From a checkpoint of a small contrastive image-text model.
Model: 2.44M parameters, encoder activation relu6, encoder depths [6, 6, 6], encoder widths [24, 40, 72], text encoder width 128.
Data: trained on drawn human figures in many poses, 48750 training examples.
Rows from block 3 of the text encoder, named by matrix and row number. Each number is 128 + 24 x the weight over its row's rms, rounded and kept within 0 to 255. All counts start at 0. Numbers have three digits each.
# fc2: MLP down (text_encoder.blocks.3.mlp.fc2.weight, 128x384), inputs 128-255
fc2.91:118147112098126121129092115123096109105141123121117085148186135135144126142106160116100121128176102154100142143179121197119151112132113163146069119132099186143101143132133092128126129112143137102122157144106114139122151147137116157149123120125122091162073115152134142082117133126125091149120118117162175155118098114137160130136106120096123104047095100157107127118088134108101129134120
fc2.92:124132146110095147086090165118129119136159139132147109144107117156103101147133111128151150156083132139160090120125137164129167124147107133101100129126155133180078139116114137134163126100140104145132125116135154149112159102107156093176102119130117106136130111146147113135147079144131131139106124142128149114020098152146150137152125122149083136130122114111104137109175104176105104137136
fc2.93:141133103136142130129110142086163124092095109094119120116138170101118156135125137103088126136161168150155115105119150125102136139081107106153134102150102084084175103125128108102139150122117153140133101127114159114081148173129119114156153137158133097156137138148137098185158144136143113133123116155152143111178140118127095111116132112132164155170128125101135124164094117164143099150135
fc2.94:187137123103141118125124125154094128115131109142072081108128165122122115120131135103123161089125151125121142100109113132136101092153133114136099115137125101146104116124146115121070097109116138136141121088093138099113171113150102135116119159129098139127138113080107133113140157122139117117116108110139139167116090127117119116086111161107096143096133158136089112098153134121105164143138
fc2.95:147137147120174109152149115115118122174108103124154137123095112097128131129124138132125149112121141115097119116169154140160133106118167146185153140129126157130140089101143139137125109146130147149151141127128117109166173125152141147116135131154106145156136170127146130134130138151158146126137129159148131170127105112190111063121130125125110124126043117126128108165149154107161129118172
fc2.96:107139132132147119126161094120135135163147120149087143150166112114133134113108121104170112058118181137097129102110146093114118141130144118148114117100139092110130145121113134117164135155149091110134139084132129115130174098146126103103111153115108109067167110087096179114096137150107116130189134140118098142137115116110096129122145164114112091164140158138130052128131132075139107126121
fc2.97:148121111123164160132119153165125129157105126137118140143135166157143162125093127162146116103083121087187135115160178153122114157126150120140204141136143138126135135090101161144186152109136137110092116087128154156121132150122108140154099172083122134118095159113105099140140132094138115114099088145140143139167100134149124102144162123142118148146058143077180139167125145125170145160143
fc2.98:109139152145147153114130137099146125088131139141066147131118147142091116116109116153169118205118109114139135126133092122145174119144104111079105139116139146140132074151157157124154088097137115094139133123171095127129139106138156147142103173095126172110092094155125111116089134131124132127129144125139090096120132140134188096137161146136098112154125125153134129173115130190153113161137
fc2.99:130154091147104112148119059114160169125113138127117122135150136132112144105141135149102126143087122152107173127149068101153082097119143122105149149129088127093117088101133148132082122121143143132143135148157171142126083195113137160100131133131117133165113154142124156157149138107157112154146179126149111126130092161130139165140164124097139101138130121099136164133140130113141130069106
fc2.100:133194146161110090154112186129102135121146155135176125130148120107085126137119139137135127138147108159102126128097094098105152119132155090104120118111163164117107159096105082134123104136114140115105095115122151152207146128128157166112114114137105084101149121165135128168088134128133168118130121158104053137150148141144128132136089107137099143184133146101151135167103094156167125119145
fc2.101:152124149167113135144121144108133130127117116136155158102129112111115106111141132155152127129130127137128151130097142110192134133100134136126126145110107075151172111134165191176128155126168130190100112152132127120131142182113143193136134147147174085131156175127151162104156141112123124115128099173091146169137171148195142176141135154140138143126118153116144104165134131174120164149121
fc2.102:107125127161143119167156138140118134097088152126128086149135130095205146110145151124143083098121163102147137079165146149094127156140102139112150097122109094110150147150095136096130135124111116105159120139055133085105137124144122123114168102120136137133123133117114112096162135113182118123126114138156128081118114146152121183160124134128155172140113104123103084091150122178115099094120
fc2.103:099106151152163143140133099087124146126099107100144186135147107157096142179095117127132137130105131102139159110115124114139126128149157123089145139125111182168119096122156155142109164097114141127151120105152123087076117132120172137150141118124087140118128140176111144056118124124090110086139142109116129155105126076119113141178145190138161162104146135159130115154129114121081129116150
fc2.104:142140167149129120158141137123104093094099124131080117120153174133127126146111142177127101139141125098102127117149125162124146164108136150145127148134085142120138167132128102128166117143118141169129120133127140135147126133125115126104109157120125130115119139129122083125164125143118122127150157138077093150112168140130147133118173148188162122167114150121146199146109144152114150114134
fc2.105:175152116119129147145136110135091171134135097127139149153159092123128115154114152125123127167107120146168173156145100096089120109122133152122126156117094156132155151113091126094183140100118151156110131156097161140146161080142140116165141128133151179148107140142121121096123128088144115110135098132140092137077144146135178101140115120130138139128112096167142158147117162148143088087146
fc2.106:119137164109196140120115127106149116097084190137150147151079149143110100150140098124099158097165164118103154138114118116141084115116169121112141068178114082160129164120137149115127150090153154137141126095151121106143128137132118153128162115154143152136193145104105194125126140161161153092144111143111137139113090071147136131135106140123152148172158136138135116116112140153102121106140
fc2.107:098118153125122084086091108143131144144155171125169089140180137121135138078116104161150144138101141126119131167118122127151117100111095088172102139120153156139116148169168112130103151105143136081136063111140152113154104133134150128115142138159139151110127162141140076149110121133136142170135123140146127108137130143125117105124142123161124116131121134105125153136112121164086069128131
fc2.108:105131145133138128134134088135117105102126103115105143084131126117138107114154110152091136140118167136142114150122157069121134121083160119116151126144150109096171098097083120089114162117161104159165121099109108108131098113165133114153129087116097180128117116138123138158143138117151129144075128159138116106181102102139088151127119138149162120133141132133106131104150152111164132118111
fc2.109:141111143134171117115115127152126128137134162193188133121109154112106116147145157128141114128164132116128148171115132117140103115099081087071093152135148085103114141142147133090109138110115092122122104156153164134139147155143109173138118130127162148129143111148155158096113162131097103156155159100126128112122141107151146151110130153106182146088143131154086117132094129118144131106116
fc2.110:126162087141150148115145181137122141156183137120102146157155129163146132142092137109157155160098114106146182159148141112160146109125119136134115119133139136108072081126116113138151165150100098125140160113098135126150115151096128128165151130151136174192151106142098124134140125143169128127109134101141079086109119119147120090157137140161147098147128168116135137120149118172130069134114
fc2.111:135138131151105100087105142136132141130191160148119166119146133164135148112154102125109129130110145097104130081146135141149138120121115142131154146143155114114176136129133158159150147186146121165105154152141165152132119128125122145162142137105140171155136107129147161162113111137120148151149129114127115155106126115142112169163116138146160183149100156083127154149122138107102105157143
fc2.112:157128100119116092130116140159143105115102141128144106144136153101140148106154098091137102163118118128147140162134132140062120144135120115128115116139120185159120146157087112107144204111133092142181124145104119120156156099089114133118129086154122110136116128119124131161142148133145131112119170144139095124098163132106146105115142110112096102169129117161122152127101111133118107125085